config.toml
arch = "wavenet"
model = "sound classifier"
dataset = "single English nouns, adjectives and verbs, spoken by a formant synthesiser in many voices"
train_examples = 78125
gain_aug_db = 10
time_shift_ms = 50
n_mels = 40
hop_length = 160
input = "log_mel"
spec_augment = true
win_length = 400
targets = ["word", "voice", "intonation"]
num_classes = [114, 4, 4]
norm = "batchnorm"
depths = [14]
kernel_size = 5
stem = "single"
widths = [192]
mixing = "mixup"
label_smoothing = 0.1
loss = "cross_entropy"
init = "orthogonal"
residual_init = "scaled_by_depth"
optimizer = "normuon"
muon_scale = "original"
learning_rate = 0.0091
momentum = 0.95
nesterov = true
orthogonalizer = "newton_schulz_5"
adamw_lr_other_params = 0.00092
max_grad_norm = 5.0
max_steps = 13000
batch_size = 64
epochs = 10.6
lr_schedule = "cosine"
final_lr_fraction = 0
warmup_steps = 650
weight_decay = 0.02
adamw_weight_decay_other_params = 0
Rows from block 11, named by matrix and row number. Rows with one number belong to one channel. Each number is 128 + 32 x the weight over its row's rms, rounded and kept within 0 to 255. All counts start at 0. Numbers have three digits each. After the name is the row's rms in percent of the matrix's.
# filt: filter width-5 conv, dilation 2 (model.blocks.11.filt.weight, 192x192x5), inputs 165-179, a 5 kernel for each
# gate: gate width-5 conv, dilation 2 (model.blocks.11.gate.weight, 192x192x5), inputs 165-179, a 5 kernel for each
filt.68 103:152152142129113059054079109116115153149177186188188194167161149127150138168161138127082057183183177170162095081108117156076074074080090092115115107113078118152135128146155157128117144185185163167105118140148131136130096112117
filt.69 103:160169134092057091088081111122120130140152129116096122146147086097112110125125146109080037095109124112128119125138160155129130118144148240191181148174117136107138133158153156131139136140116149139123139147137106086103133113113
filt.70 099:037040059096123158164138140128108142113107124093101089106146088103097084119081101167181199064103110112080112107114128142137115152099101187137125098107170168183165117113132128169209118135182149084151152145130120180146136127127
filt.71 102:130122134132103117146161129108120116104138212136113116114125099106155139133127159146138107124120141128179104107155169139156151132108142114126103114081106125130151158094093110112089066055073082050120134140148109171169145127088
filt.72 098:140167128115065090102095149150154126105094107141180176153137123115123124129122092100109139058077141175176179153121119094132125165150161098094112141108127141132150121094104109105081108120122081040115148172160129123111099076042
filt.73 101:125120141130101071117102112106092110135151169149151159173176171170149155128141119114143159172158170189166153129130138109081063095088086151152113103116138139162155120114144153123135065106134161145112098119136123129162118102166
filt.74 098:157136110092117132114106100116142124123120179117113159167130115133166109133088105093117097082076080085119103139165138079174159174158131086105106106097143148142153153138122089089078157144101098102131099118122101190196186170139
filt.75 101:150146158150161071069108107045083140161172135172155159154166127088114130153138114091143207139159177177167118150141127146122123081056056136170152130132122110100145133153154117111106131137161170197115127131160153138159119114103
filt.76 100:091119134134159187156136179186101128190156121140175142145135140162145128107145129110075047096090089095125114070080100152152163154145168116136135113115123146124084113206163115110152092078075090119147159134114114131167117121128
filt.77 096:122116143149116136092080114132135150131136162113164150154189098169201212175147125102158120170174187179191069114138143170058111092112096125148164091083198176147139102101093104079023159137146188195095110103155151123134128113148
filt.78 096:108140148136121109132119121144061103099103117169174139099102130152140142129129123131168174125111102107155132168140113122110090127112114150169192158112092103111101115106148122122099188145118131136080093140143154086126124085083
filt.79 099:119126125113112107113124136134111133141126114152123122126115150158152143098109126126135182195151141120152109116086093134104088098113151052054077114127091069093079104121108141121106089174191182137159163149130162142102130165171
filt.80 097:224191120124123041060080096105150127062058089141115111121156161136096119146127099127157175122135144113087078055067078117126109142138144133117085083114128162174178174139147122131131175136122105098174177159120143154153137135159
filt.81 101:104113134144086136127141147147131121169148128167160127105097162140129122110125096098102096096122133160177097107109102127148094089144190098159123119109091135117172208117129110143176204158135113127143113108102118167177136099088
filt.82 102:128153194236227157145096134164102082132159126171178165144123116156140132145112124148132153080127125121151114133135097085065101095113156125112103108113117133120100101122130126124070137154155147116098123130150155115137125117087
filt.83 103:085075090124166076114144143136126105113115077093103137159143167129101069102140110108136113153161149116072170153136145166095112137131100125127083089140121120115116145120135142154151127137146132116116120123104121108083100094102
filt.84 101:124088087086061199205160131150126141163186205118166187184184101144144126117122108121138164162137115158140083085121164174134093086085104163153120137159123097071067099033090090087094099130133111106076097115099090106131125083061
filt.85 101:130122109088132101110116113113112095120121159164136106081119134077060057062120144109108139094087156201205084126150208183146110113109149149143091078090131160129150156161153177171199184181154121135088105143154142096113132136120
filt.86 101:128156157150157123130101072095100119140124139093095091092089097131139151162150143151125079151145130124111131172192192182136161169177152134134153139113109116138117123125112110132139145162169166193162161162125122150134143112122
filt.87 097:157170167160149064085105155165118165136081067116128131160181171131121129096108115115137116188206173133118100093080129124088078099082119148154177142150065114096088122087145154156171159157139125155147145141167149051086114105123
filt.88 105:107128122126081141173159151153114091108110147102123149126124123133153124109128134127147164140172202227188163149149179165188121105130107149192180171188098106129141168102116168140124084080064094086084081085071089149131091090082
filt.89 100:103121128159166136119116144147074066074121123104141176156139107115087102125194186184163134128111094119122172134111117103095105102110061092065099088119099117133125100118126140105100168134130181167116150121153171082084100148121
filt.90 100:121101125137126127123109097104072081088076090160110101128136111116121122154137115102104150127120140166144203159139165169079102129167160119130115125121152139133122111098114137158172175160145140155076051095142176163136110158136
filt.91 098:178178169142118154099098113103055098173152147131127142087045091094125163162156129131165129154168161126094101127133170171163165168112088127127129134165169136136134082094081104137168204147128143165156163148120100137132131139063
filt.92 102:147080072124144067106117120128176114073056061104087093140141098103158162153148132139139140125114111133142150123135122139186160150139142178144100102104168184161120110159134111155163089090092140158159130122145111140142124135085
filt.93 100:154125135091059157142121132172069098099083102092093075047073133119153133144169114102138136170150129151088186176143100055146124133122093144138145161181135165156120131161151143128126118119109135142140143112103089125143142131117
filt.94 099:172170170142095098095086074060127124120114115106103144146100171185162172196148171153109103082110145150152179166122121131147135128127119141148162134120145137132104153157177158123099149166130110081078151150143118161172153111125
filt.95 100:135116141193175134113108105083113126084092127170132103100133126141139131128159117105130164104065107127117102135127105128128124110100081161126126097095150140103122097093092074072069098095108148162180150114115161088107118133126
filt.96 096:192176163090117119133141120096209150098128123129087096110119169172155170169168164146148165211219183140094203139158118121162145179196197117062112133153124113121132112126139130132132174147145104104124149139096121189162137092107
filt.97 098:105106104130100095150159136143120176170166139073113124149158113106125147149088097115123101083104138187203107088071074116157126137144143150160154141157186181191170146096121107108073134155152150125055076077093106114103110112102
filt.98 097:187175160103081086111132113129122147137103079057079102107126139154125167181161145160192193121140122086062145111125134167105125158182172130108096117095138107130159157135124120109119122143163133027151130126096074044081101126141
filt.99 099:108106116093101069123168130138118139114117103117138111102082116126148151145074102107116133116056084082099073097162160155158152130114090141134152089069160176162150134129132100089075071107112151120071105169174167114134137108150
filt.100 099:132139121107076094114108128130167170147136130107105126170175129146103128131148133132114095077096124117101151114121132092158116122126123121116114133132127111098112125169168178151149104114082116113128132131110031107120198190161
filt.101 101:222210168129098210167120113109090129133112115147171150105082133115098141174096138148148131133139137146126060103108162168083029038116150138164130125132098093121172185151136140130208121159182172144135130123111128137174209162108
filt.102 097:147142171179172144156124102106164137140143133184189149155153159102142131126108100102114119159160165158096155161126078093092105121148112130139108113132100110129106153148137122129176093108135151131112103112111110037079092130172
filt.103 103:015081095083112138100081143161169156173153147161165157224200144139146109097116143164158150123175174168189110145142082090054104104116110162133155150151141144143124134112107135136121085122149145178081099109121206135133129162155
filt.104 096:104091104133180146130142132128131100111080066138111110137126143158158113089158138128140149141105091088113161115099094111175144130139165135125157146141118102075129125210176166140150135197178166105129103124152147122121124150121
filt.105 103:185122109116148086072104117172093086111082134127109133143135100085122121106126145171194201109081058059077110136156165181127118111125110163171154114066135140153146118089083125092050098112084104149143144159186181153156151117121
gate.68 099:146170163173158112093101108125154177190151111179208178121063141115089088119099105138116124128138131106144208169142158159118153132153143061074123125108101135144101100185172126134158073087122148165174186182166139115122109103090
gate.69 098:131128161165161167138141154130088086103109108121125155110118104121123138175058102116129140089084105129114188188191177182153123122144137110123124119107153142116133137169162141139134113123143160161129120112120107123126108109094
gate.70 101:139139130119105170179161129132119103097086128087097078056048089078065078103103141142135118092068104131179093135141161146108115141138110120124132136174114063074083096115101110101084141134131128146144141166159172130139127128126
gate.71 098:117128117140163072111108093086085102151184201079083099116155143103083067055046056112141140154168144124107118087105121145093127129139150124106110139165154141143149112059101152142103114107104107106054064082088123087097143161168
gate.72 099:187169152132136144124118129119069068119133131131149137079048157157161155160074099100116142088113130163201123100095076086157162144155143181176187166176159139119119105177147088062072174189192180132121121137141145136118183189177
gate.73 097:065073104118136161131116110121089092147141143159150125116150116120129119127112088124138165152144160177168156143142134107174155127148139042057123115118150149147148129168144132119092069088103099077151158125080097098091084102105
gate.74 097:121118114137175092091126171173094081091100102125140133114111144142102115092121094080074091104115131153135156146130155195151127119133118137145163137106080095129132143193140131127153080090110112151163150138116128100090111097117
gate.75 101:177168180167180106113114118126116094052059042141136149186181139130123129123122144161149136082089107094083161169163149110134147137120113228204171137141113088098083070147125098122169095080077064114100083096116143094139139151156
gate.76 096:160143139139146202150133149137153151132122087124109093073041149132115102111127114123105146226180168136118120113101112108095135133144162143119127133134125125141115104151164154132100106119113083059125133141130122099108114141110
gate.77 101:157138127106111171163123093099150140111115121086115128163178117074071080094137134134113092179138105072087120124117101095061065077090146167167146157121135158171184184193193189151088161122137118098158149133148120059106098120115
gate.78 099:165168164152111119117119109092169135144115128150128089073065141129127152124163176175152140149157132119137136147184177159172151181180140169164193164131141137139133127152161164161176088087094077070150151122105123141151175180163
gate.79 101:174163147138150129133159163169176176193197177131121093093116034112150174175114086086058021130125134165219080098126140173137127099074070188151159136136190185149114134099133114114116155147159137143157159134134136163160181188209
gate.80 104:048084084102098136134124120142162151159154168114158172173158152158128115117154141143106081154127109122118156164158147123073104105111106085119117124149128133138135166109104125121118124109075086075109086058063056040074109111124
gate.81 102:120139166139122209171154156177126084065047060099103095111134132122140114085067072126165177079081104112125137140153150170136138089089107121122107108135146136123115108130145147123102089102084091115151133133124118183120098060049
gate.82 098:163143092055076127126155136153118115100106100107131108087095127101096086065110124083079084119101087102125134132114099108091127131140125106123149180205095125120120111166161172189159105110103086101143109092109102116132124141145
gate.83 099:182193154158152155134148154167153150140131122088117159185147123129152144144143103108095058141137110125121135145118132126133118153152177131150139152145111129118102125131122136140161172160133129151166125094105091094106093128102
gate.84 098:155198175181189198177162144129099103122145186095087065076101168184195178150150122144120142099124123128156168141124118104164124074076080099099094098061113103123125128100119112123129085111133119131177177198171137187174181162131
gate.85 099:091081114128155134126154170132123147143134131215192132077052165141144118102112146151166232119111117153159103120118141185065088122153164136113094115162050063110149175109107128128099074071086127145136134132123090182167164187176
gate.86 100:176127075065071154148156169161157133124128157126112108088107072102104118113050105135159161093081091116148136109125138140134127115098091159135135154146102120126112118137158173132108139111091109128122103107087101086119143155133
gate.87 099:188171158165195134112121131139089077092100095116074027064085180128108094100046093130149191096106120119142095140154172209153151155133123157151110096073083110073073070186140121108114121100093082085145142132118126176165137144119
gate.88 099:208165176159144071102130136137111127132126149102099117164169151132117103066157181168162160145129103075063171177156151137098100096114137102122155143110147152133114112102077084080097123132130121129093097097122147125128141129097
gate.89 101:180178196168158124125147145152076101094098140122149146151148197163156135093116139106106132126110092115101129140159148149102110096097069128130146133138079074098125181183154134121135089126129146141119131126107103168139102074104
gate.90 104:168174135141120124117094110124098106117092104149128130115062072094089069066102097143179189215147108095101071081128131108174162147127116122133107127123082116145150180123154158160180102131136103124094135148171162163149161121098
gate.91 099:127159155172182096117128150136100135125152134144127138162144107133150161146148126124154103153154146179179081075094129137183159159163144115102087091109156120133143119142152152151172166152106108098138112116177192115116139161148
gate.92 100:161149130096088134117115131127153140146135101114119151131141161146116104101084082114141195157146149145106089103132122151162169184129108190232215169126106094113107121095109123136125174174129132096058104131131117138129123146161
gate.93 103:096056093141151115107126115124042096098109139137139130093079111148144131121140152138101098113150158134128172165143130149088093114133106172131121088079137084076069054121093072109118109090074090100137120119111100187149136151172
gate.94 096:214206171143136133144116119093090127174150119080090080091100143144107138186160147123120107044050058096109235218186145132170134098090105137129122125149137135118115141131133150189168114128125127143143131120105094111096104116119
gate.95 100:149152110117131186166150114095062067096133162164155143106097155150131116133146157158160145143137077118142093131141144127124083068074087081104148178146166182170155143196162154123094144158176160174130151116070060122125126140145
gate.96 101:155140144127131141128136112137155138134131122133134103105104118143151143121073086119124121127104111136163143126122116122108107101120112136155143117117143159143115095123144142121145130101100118114187170163174185043055086098104
gate.97 101:171186178182156142138116111078106084072057036138148147136157110093110093101103112154181195148139130135150137112103130142130135147131129177159140152150114125125133125091087102104075101111095071044106122126134107077111128135114
gate.98 101:200161125136137123107100107118138131113113145115063079128134115101121116075131102104090108130111120112095110083080107138064080106123101146110111084078149171169174179172125088099075132132143122113141109135162180197187199202189
gate.99 103:146142152177195085099118133155171180181149172090116134151163143152170155178121106132117101061081103111127123088088113147169153137125154161144131125149177159145159191178169135116109144167197177214099120132119130135121105138152
gate.100 100:107112108118139139131125111106094112129162187167140138145137091121127144136169171131130121143145130145147147152152126115146117123121118127112147181185132132137138154120148136143134066054061062087100140150149136077061090150214
gate.101 100:128143164174203097119113124128088093119161199102129127128102130124118116124158141146185178137140148147150221197194152124146150134132137170130094092083184148107074120152183206203207154132126135147106110117156137210163122110086
gate.102 100:131105108067032116148147153169075095097102132205178173179178107129135102110151116105116133134123111121124098100083087062146141112139163148127111114103116147138100101178155151145160130128132113181104116138129129141145145142118
gate.103 100:092129182193207075077089076055197214192160110147157164178149103110103142166124108136113129143151143115135151144132129145091083133167184098103134118115143126131110134121104133133127098114139164177071090088108117135142133119107
gate.104 103:128106126097094101107087116148077093090081104084101100106130119112107118150107132139150151171158164161176124149164179179100067070114121131128139139139157151151151148117109109105122127114109080067123111109114120121130128121120
gate.105 101:128131146147137103105106110081072084111125107159166154139125152149145139122157158149164155157166174186200139169189179164203187157138106193199171182168108115132121099131118123113077112131133116158106120113103122096117142110104